{"encoder_arch": "resnet", "encoder_kernel_size": 3, "encoder_widths": [96, 144, 208], "fusion_encoder_fused_qkv": true, "fusion_encoder_bias": "all", "batch_size": 256, "warmup_steps": 1880}
Rows from block 9 of the image encoder of a small model that answers yes/no questions on an image's attributes, named by matrix and row number. Rows with one number belong to one channel. Each number is 500 + 25 x the weight over its row's rms, rounded and kept within 0 to 999. All counts start at 0. Numbers have three digits each.
After each channel's rows are labels from the 100 images, of 14848, where the channel reaches its highest value: "responds to" is what is common among them. Only what is clearly more common there than usual is listed. The data: simulated telescope pictures of galaxies.
# convs0: first 3x3 conv, stride 2 (encoder.blocks.9.convs.0.weight, 208x144x3x3, each kernel summed), inputs 0-143
# convs1: second 3x3 conv (encoder.blocks.9.convs.1.weight, 208x208x3x3, transposed, each kernel summed), outputs 0-207

convs0.84:493539529524492489499507496464507493483499479483524502480487543449494484509507505477491513471524477533493489516494513475534527496527455511532461493490510506491509527519504526532510441533489485521518472520480494499501485521479501500476480493492468506540424513508509469493477488514522460500507497489504521489488506525507500488441515487480488489596520514471514508497527469487510500448517512499482447493501494503488485493512524385479510
convs1.84:474561491562507515484478484517475481518515580507535509525516509506471498504499505497498504495520483544440511472550533574520509526532453538488517474533568480505505515504474488526526513484518521515474460541511509505492519504485502494507523493524495498511494513442472546495541503525470513514429524494494504523507520527489484508590500488518488497502533505490465494535503490513505526502488477506503483505505506505525496522481528494522486501530498488539522483511442531520507533471525521535521515502529490522521537495497487478506488505505559514509498507483510515476485529494487506493504530520479487484479532545459509532482472509526
responds to: many stars

convs0.91:532487532465481504516497523499539498476511474467480515472512450434490488476507503478506470520475541470498459485483510484493497455505470503507495515488478507479509530501474515522516477528509490480490534472487497506522535515498488468514491492498474531544502518461492510515509495466457519542516472501569511473536485460483470473520503496467490489573515494531488460521531498498442508448490513522479452486503533503503492488480475463541516
convs1.91:483527490503508519507474469506487513466533513484498515488496526501465486505523486509502476564527515514441512549492495526495477484518427508486499487542540442452514517469507528526501468490484499486515455495485513497504494481524484465525502530492476468542519478483489539464472458495482500509424510507501507506461486497510511489535475499470449508508540471472482474519511553531480525515494516451519496516529470512509508538466496508511485514503511535503500516501435549491556518454495495463520509497509520502547527527520507529491519483501522531465491521498470521510486458490518516517479576485502516514483510494533501506516501501506
responds to: many stars; merging pair

convs0.163:498501502477487503570476500508506533515456478469496499483451522477497451500497455489490507525478525461474463501471482491523480533495468458492476484440496498492486468537524469494484474493496451467504495509492536501508477487512487468507514465491469488494450539509506561486498504470497470516471480480519520517558489537505501485519488487523506504510506474509540462514511479513469479478506515513467502546463567476515523513482533483530484
convs1.163:509539518467473474511501480531504486508520538484458518449508546509505497494530493523511511469515507469465523523501477490510507508476507483525474478551477472470489512528464515511486511480534525477511529477492532492505487470467494476510525470520496462514526500488462494502475527498475504507450542546479502562493494531472500475513490454481531497447479499521491513518467524527455533504529525491534507508541444480526528464527484499494487519507498507542543514546500557519501500490487504501516499486495551518514496493491503488542490494491506517479518533487507525485554505536561505498450555491513477450480487500570492511503487508518
responds to: winding: anticlockwise outward; many stars; barred spiral

convs0.71:474478558494510509514469491519478494546477472471506516505496485515504467526505492486487517468537533515466507525520496494503514495501466502516491493520521453478451501565489517506503492510536481532513471509488499481483529545489492512503476561516483522467483522497505528483514456479488468463523492559487504489439511465537486533534497501512495491490506549497532505505493557556511505507466476522493502502464516527499497551514493474488442
convs1.71:505512493529554550528484477531468486446467506485477501555527489514482463472542480468502497517471556504517533509488488488477510501513512484507487502488531561507474515475479499496531505475540491502479503442531479500495514447476528461502520508505477489487496466501514505516472512510485446499503510483479528493480515491473508468497535469476526498481442499515480510512489491497487538495507459474475499519475491527512523515495501514508494477501495535457519530530483518539521508527519511504543491513491479510486463427461479479512498483492494504506523477512506518470541492508517480437571453477503537501511478574518504513489499526537
responds to: lensed arc

convs0.118:584532479506494494505487486479504473527533482505452483492574494493526466466474496523492528503533502491527502517516508482522507472482487506504596493535515494485519502514509523514506538546445506468557496507508485510451511491473471551506479505456493480508470493489490490501512510532492489512500534503486517506521485479490521508515505496479474521485492476500461551512512514502502493510483561518481494544504497480496488496503468496514563
convs1.118:471508481483505517475518502537483484533464518513511490498519530497519516545501483484489535494493516501506480499543485496487486481530495506499496483474509492497506499443480498513471509486401496497490481492489475467526493602492537552508468501497528495460495497525498507483503461555522486517525518489482503460502509470504504495517590506506454483501516458491593468513511476480518485474475492501510512500481551493489500509483483551526469521522473484456492485458516511466467456483493491557506496493482514505506486500499467478502487505502492518517495550487492495495489502529475515468494480500532486530506500509450518509512481471509
responds to: tilted; barred spiral; winding: clockwise outward

convs0.86:529518444477497491542502513495475555509498482489501490469508537496492468503527506495522523510506525507495506506520496492522537484526547459462501499517488497548508496450482526517499504499458547499522472505532498525487551468493504482537521461481514528494497544477518493501504466516502495524445487444486484493516464464482529512507518512558470540575496486506495517548514467495486490491471508520463496503481528500475493508500514459538467
convs1.86:492530522521488531486522453527516517509507492496516540502498526503466516492539520482465496497512536501496506499522458515547499475492524498477530498499504501452443478520489523553541481470446530478466495482598473487505476495503473503523506490526487480499441502494500518497504499491488532530470526503494497482437504501525450486558510516493497487509501459526476498534486517517499512499493517496498518482499467486538505520527500490511476507526518555497519466522498532515542541495518507460499481512551526514533517480483482481517502508486496504464558536472474479499475497536431505489526530526504473516515506517483489480454515537525
responds to: many stars

convs0.117:494509469527453501492481485532493478525533503505476497498502474425504501488480463487457506494494508478500540501487493513510497498511496497507514481483505494494492510501484484460487448449496515506503508510499464518489476545499499531501522496519476540564450489511506481516463496500470509520495519498486531499540510472498510513525497465435471472554517518499496506510523438504462489419506503488509464513503538537458478549492508455470502
convs1.117:498597509552529483498479501517470454507503536508512501501522492467476493545514504502508469509521492537428521447529519553495504502512471542494511506501588497500492521516517520503502473495505476529482474536520494526497502491550517495477532468495515522499500492468518520464503477520440505511422494509508492523503475534497474517580496539511504491472518516498510511519501493519518484488464502479467488501518487515490519511459504497480492494496496499514499483481436528482519530473494495497483508506484514529524531490478491474482494516471584518537490497478516508495510490476492498525488511514490489508465508497460504550507484492497
responds to: many stars; round elliptical

convs0.1:511484485466464476518490567518485540537458465450490463499529504496512470496494468468534508439482495487472469480456437517516476473492498504502509473476493461501535480496508459478484539535518496502488501535487520484542506473474461490518480481489506526455487515455460464523489499481485491495485476450477493460491476510504488516480513516506526506529487484539502515467511524473456511537496504519519495511458456502505466490489485483512505
convs1.1:481532497483489515466509482532519548529533468481496488498521515519512490451522474503526538524501529536459504516499491443471500547497460546494484478502504490483514485537443520483491469523512500512529534503553471514481474502515488500503512467537476467499511500493473507537539492528497496531517511500483523461470483477474518530483504515478493485507492515527514497506546534504531575495483429505451453486521507483521451505494529491518483497501487512532498496506526502525520519485489503499516498525516519472479492526527506486526490464550509526544532513475511510528504486544555536556474542461505495517497480481518548495515462513493
responds to: tilted; winding: clockwise outward; many-armed spiral

convs0.0:496493458493505475464490524510514542506500468497536498492524459546477505503496473464527570506511484483489547540509474485486460538535520500475518536510522489483518488466522491493516492470471459524470512466521501481474496515525552503508480484511487493478538499500534458497503502499528504484497481482463510486519489521465493510400512518485471465511507507538496503516470499462507494504479490535502512506478461474463483462528509458484533
convs1.0:466478483527520491495458475489510482509489480472518517512508490516547470501539504560468479514501485492528500424517534429491472487483499531481490496500478527464486473507480544515530485478480506442452494521527516501475495490494496541479535462510484507483470514499537512532518512524482523511517496515492474477487475493475472477481497477487502509495538504497473490521521482493494530541467521518500480449540549520484505471443513481484522476470473500540491450502523502508539539459521469494480512530469473487502492484487481461530481459494486518483511515437488455515502506503487496499542522517518527510470521523472485452531531477482
responds to: winding: anticlockwise outward; barred spiral

convs0.40:544502504454500505501511522468445508495480476508524487466525497481492500511521497451494496523497507500495502485541467523513501567517542488494476459537494518514511489482508552498463479430494514505488497544514534485493490498528509511501514502499483491485501553515549537505490504518509490427522448479517452521523490511495486517518520537508491487501521503510517543526486557515451510465497474521486493456491511490519485538521537494513457
convs1.40:477506516559535525503503496512505482487525505513540504477504513534474430506502498477489468511494527474524543487512483471473478498485519487492535518487510507488483514454536531564464466512470483481478483469510478506488401495494474520495511467509446493490500490526486497522492571484498485499510458568491491458481482489454481510475497487498489532511492481493499512491444504479508499496474495490482510477496504497513476477480513478485502492483509538507493489528528524474496562475534548551512489471490522497523501476467482503532483525497488472492543491478523452475508497509461535507540511518480519479516487508471501514490531549458
responds to: lensed arc

convs0.21:504553508544514541519508451480470457509517492487522518529515499501496496470472474515501451487512468489528470535477476488498578512506515520490484502482482507510480511464444501516477503517486521499540503428503523488459496575527550509480510525527502510521494480504459502454480524538481509496497474494497493473529503472502490535468479532453547492524474469494482515489496501500503493489467500484456515513482509448501491500499491491495494
convs1.21:507545485484518518503491514519527538500490503519463488489484513484535523485494521506478477493561488484492497524477460558501525439467491521577497461527464508508472507502502510493488496524509519472501489528526524532484515548492536532512485516464512489506500503469498464487481466523485509531482521511531502538467478456490477471471469496467486521483487518505473491507512471467483500511520520548493492509515501497524453566473504516471526497508498505519507506439538537528476495508490497465508506502481503516499505488483503534522456523547514544462514483501504491457514471503477505491509403533502514494468518500467506476496483542546
responds to: many stars

convs0.33:511503508451478509554450506522507504522510441496515510497482487517483455507546505503479494510529506495458540450446505531481481495480545538482498487529500435510492482561499527533479472494490486531475501502448489479561479487488488503511494517490489508513513523556521506498482499499500489497488503517499515505503469458541452549493502537500522475488505506510483527507464514511483482478505538523513496491508509516457467555484483495460510
convs1.33:468514490494514539499535458541476492464499483447465484483547513509490510499525543456492485493481530497509492516461476524500536448477514485507534490476514515472467492526465472499490493431579481514502504480499489454466477497509517465523509499524469497481496488503508480525511520464469503537494509494481562518445513524492458462524505524472497497493480468533502457505466508509520530513541469479482500513516490517543503497514516491490529542501506541483485536526509489532549526504502516512501516508513536488475504497453486484497530511495486506528536514498489517493508497487552476522561468488519496528478473526541488529458493522532
responds to: lensed arc

convs0.165:480500534478459491531496503457502478454475489487512508495438469529455528492517488480487476495542500508510504483502501481482496483494505501485514469466505475494528495565500523508503504485523471488502525539526479486461499486490486479495511549493526468467502471494504543499488517522474488485499486498507496517526538477511505546452497494478524496483574498475530481508463572517455502506525478553490507530489530481487476437507527523480532
convs1.165:504462525497516487469495530475480476459479465522488490561484492527525502497492511499471492517465523489507485525534471478459477509480499478501572492530460506505496510493478506512502500499542516470548501479510485499467478479513516517511485511540474488538545501509486489496496510472519412477493484515514504544510492495453530500491543517468488500476491500476498511512509504495477522512488518485478490537503497494500500510506473579450547455525460484523520470484488474468481487496496482563533515475472537460479489503486477524485547535510486460492572465523496501510525508487490492502487509485497523453556491539468505479492513481500
responds to: lensed arc

convs0.36:495499476564484500461494536479503488486499497503485507540531484486502544485523524540478493488443518506474483521474479490538545468464552542533479475492490497530501484451543507498477501500498459461507491467508488495497513464492521534490496509482515504454522485496487481518481516504509502473452506539481516504520479489495497481527486477511520489424561529535492509510449491485526480494492514476503503498504502491461512434476518507543518
convs1.36:504478487545512465550474501429484517518492462476455499481511544479470463524434492494516469474496439489495496514468513505483532514480488482496465537490454479516514505540532466516504515505463489501533476461477519528520516494513490547478504536482511512466465525478525491493541529489534460505484517542510489476479480514485503472515503501493478498526526491474493515514471535456487495495496529476511513529469483511508512465471503515479498516482531458462482520491511479457493476493490498503505480470485522518525472492511540488469455538458493507529491497471513443551487485503494473517484481550489511512465496514493488450476479456464
responds to: tilted; small; barred spiral

convs0.29:476494474506444456445491486513515580496526493483499501470488529482492481469503534482492554533485518505496549496556511489480450537509480520518477491512493489511549484480461514485509493482452519514484474528496453538520567490546509501558487510499468510522507532480525520512498517498487479506515491508486460514503494502508470535531531480532494494448535486509490510507488481482485485463462505505492518502516491493451486510494509480509506
convs1.29:491500524503513462498525479482500496516533504524492487465495524487488504495477473480553511493494526488519534472492517502458483498517474528475460511519502496505487490527490535521432525518528507479462502493488484466475475528518525448501473449526493442505515464505515501525488512489472524471498523547509507475467481470526490471485467490509510557552486487509455517478481485497492511493482481485468511506516521475481536505477515480532545519538520492471507513507462506498541501461520519494522488507513496477476564522488475530516462512509463518491492470478479461546507504490487539543478534413478447449479519522510503501499509511462
responds to: winding: anticlockwise outward; two-armed spiral

convs0.174:469489496511446529501480484528512498488568500496494529455510482497503496479472552526472458514502507500492513494509479486479507491423509501494461478485461489497536474518482482494515502501485468520495492533474485506488507552501509552546471542479473490524514486517510505478488508503496471488462534477489525521469526462491498499561515502478522482461513513508535533490532502502546508519521544521533556504522479493465500497475522476467545
convs1.174:529534494469474472510536502506482520492498510489486513494517518510489508527503484480563463497511468480457503502424474540472501503519524502505509502508539490466472516499526465497474520512502475532527465480495511548513485492570513476498473498534503543502505503502518499492465505484487467504479503540510501496528502505506528494463462555517498466520494487501481472460532481515526484511521533466466477486492499503492465511519458491485541499475493499490502506468496495508502472491473473498463540472485488496512513508544477542459506558519515494493471510527464563532511513436472491513486475467480499483526479439473537577514515504505
responds to: many stars; irregular